{
  "encoder_arch": "densenet",
  "model": "contrastive image-text model",
  "dataset": "small charts drawn from random numbers",
  "train_examples": 203450,
  "image_size": 48,
  "crop_scale_min": 1,
  "horizontal_flip": false,
  "color_jitter": 0.1,
  "cutout": 0.25,
  "tokenizer": "word",
  "vocab_size": 33,
  "loss": "sigmoid",
  "embed_dim": 128,
  "encoder_norm": "batchnorm",
  "encoder_activation": "celu",
  "encoder_depths": [6, 12, 12],
  "encoder_kernel_size": 3,
  "encoder_stem": "single",
  "encoder_growth_rate": 32,
  "text_encoder_causal": false,
  "text_encoder_width": 256,
  "text_encoder_layers": 6,
  "text_encoder_norm": "layernorm",
  "text_encoder_norm_position": "pre",
  "text_encoder_activation": "gelu",
  "text_encoder_mlp_ratio": 4,
  "text_encoder_head_dim": 32,
  "text_encoder_fused_qkv": true,
  "text_encoder_bias": "all",
  "text_encoder_qk_norm": false,
  "text_encoder_parallel_block": false,
  "text_encoder_inner_norm": false,
  "text_encoder_positions": "learned",
  "init": "kaiming_normal",
  "residual_init": "none",
  "optimizer": "adamw",
  "learning_rate": 0.0011,
  "beta1": 0.85,
  "beta2": 0.99,
  "eps": 1e-08,
  "gradient_centralization": true,
  "max_steps": 3900,
  "batch_size": 128,
  "epochs": 2.5,
  "lr_schedule": "wsd",
  "decay_fraction": 0.2,
  "final_lr_fraction": 0.05,
  "warmup_steps": 390,
  "weight_decay": 0.5
}
Rows from block 7 of the image encoder of a small contrastive image-text model, named by matrix and row number. Each number is 128 + 24 x the weight over its row's rms, rounded and kept within 0 to 255. All counts start at 0. Numbers have three digits each.
Before each channel's rows are labels from the 100 images, of 14976, where the channel reaches its highest value: "responds to" is what is common among them. Only what is clearly more common there than usual is listed. The data: small charts drawn from random numbers. In brackets: how many of the 100.
# conv1: bottleneck pointwise conv (encoder.blocks.8.conv1.weight, 128x176x1x1), inputs 88-175

responds to: dark theme (91); bar chart (54); stacked bars (31)
conv1.99:159161134131112140125129162139122118122104130053144119166139061147125108164120130127173096133089135162146139153149130105140108147144105141129117127138146127148119159166143170137132094119154068128065143121161129171166104130144134132123120125153139130131104132067097

responds to: bar chart (83); items: six (33); items: seven (32)
conv1.34:118120060155094172140130169088107157134142094125123133138143098126143100163153082150108096156104076102167147151106125148149125159146092132166137142112120169113117155133118172153126159132129125155143159132142155147155126108106100131085102124106135136119131134126101

responds to: bar chart (83); items: seven (36)
conv1.0:144148101146074137131117158109116155127102133123112139151165084176140156115125099123165123125099112144145142138100125143138134132105088121127112168107055127142102162147127156104131104148128132112148112135133153186144091133135112128105122115110123120111115149130123

responds to: ring chart (29); line chart (25)
conv1.83:125149128135095132082144114142129113137128133137091080099142136121122117121113110111076120115138138135137095112148133123143144111147140118108136135101122081106118111111125051105176139139121135155140102126115119048094108122107135107101141091151078087154151152130154

responds to: one colour (100); line chart (88); dip in the middle (60)
conv1.70:116150095073127118115106106120121097145137145129068073152135142067118128107114112123151123152153122172103107101133113114137178084114165153117113104108110110099115101135164095136134143138149117161107087166118101130112169161127100147093104114116114118141191149171100

responds to: line chart (29)
conv1.37:106150110111087101086176134119144098148135119164092070144126159099118119108151056122143130166158118162122147109143134140118113106137156144077151090111105121128131100130137123103119118097100108136093150089123109097125108145108116129074159114091104169101107097116121

responds to: ring chart (37); heat grid (29)
conv1.39:109132126157103141115126145121132165163129146142125121137124138135136120084123115141077138145125123117138121134098151131119128169144147106151149139116078131099128171141114167136099133121152110121190193116158115178101092053130063131104171119091149145098087154096157

responds to: bar chart (73); items: six (34)
conv1.122:190148099106097119134159141143062140132078140138138128088116114156131169171129136135146073141099131164148121143110104156115129168113108148131140091163140116183134120157089112104121162140112130112109081127165104097113102064103150171078139136105115157132104111119105

responds to: scatter plot (49); rising (38); histogram (37)
conv1.48:109137177103143145132144135120115108120113112080135136111125053155131115175137162108101111089092142132111139128172109121169114107129120114102107122144161120150134103120142122122093085169156104107095176135086142147182121142136117113155108128128159080119170126113112

responds to: scatter plot (67); falling (36); histogram (25)
conv1.29:158078119112138122115136135120113129099140103107108124102100103141123097124091168121111138143118127130122095113135111139113112111141109074139107084142127171139130135150095133085180128138141153118153099160119113117115161082171173153178134141151168162135130164155155

responds to: line chart (74); dark theme (70); falling (59)
conv1.71:145136141149138116082157092132119116146114147177128104111134140095110143135125124124129111144160132156090124138129152123149124109096146103098130098120077094132123120140104114115098096159099150125121156130123093155157128101126136165107130100141131135117182115132167

responds to: line chart (55); rising (35); bar chart (29)
conv1.100:129122112109088104148130143159131093131088153147103130187114143168112147126117123130195139135121098143158163141118136111107146110135087132098112145121122127167115130099099138118126125114149073119123134135135155159172096149147169105085164141123161144154086146148108

responds to: one colour (100); dark theme (78); line chart (67); radar chart (26)
conv1.115:157091153116124126162128148134089120170122143117078107130095140128125127069107123158159140127127108133084150098144144131141125111150132116136133102145102143133151130164100159135124123081162139150142131166160113114112171129132112169151118100103117147127160118187108

responds to: ring chart (26)
conv1.120:110092125141120145148133158122113165121098114134092109109100144084137112163096098134087109113123145122145055135161094088102140150111129122167087089094142133093119168147168113178113112129160103137144144167182105123125148131154118127134139101128124136095159148144124

responds to: ring chart (57)
conv1.82:126089090152125098099111153115145162132135140136099106092084120104113116088144115114088122148134153144166057142124121113092126171130135124169133128108107078081120175163153154182117120140128149125155155132125076120147127100146092101116156107118121123105131163095150

responds to: line chart (28)
conv1.45:127115113135089153109129104088115118119126139108127158097116113134147146126132100102117120122099131121135137145120133146134131131089125118171144138109078118130116141133114178087117112161100163126119186113117147160151079136076147132143154100105173163156071143118170

responds to: dark theme (92); stacked bars (56); items: four (36)
conv1.108:117101075172118121130139144157127153179137132135137155177162136165107133146132099163140127144144104169107141127106095158145139115174145151134102108112119158129127106123129185127093116127115088129153141134135152163151142132134032097132135167120128092087128113144081

responds to: bar chart (76); items: seven (34); items: six (31)
conv1.91:121152074158120119161153144125097162140112131122127161139149136154139135142132090182121111130115121143163139155122106125147124143122129085150131103122140137127102156167142167133108115123146123162130129154146102138157134079127027106116154156127131109104131153101088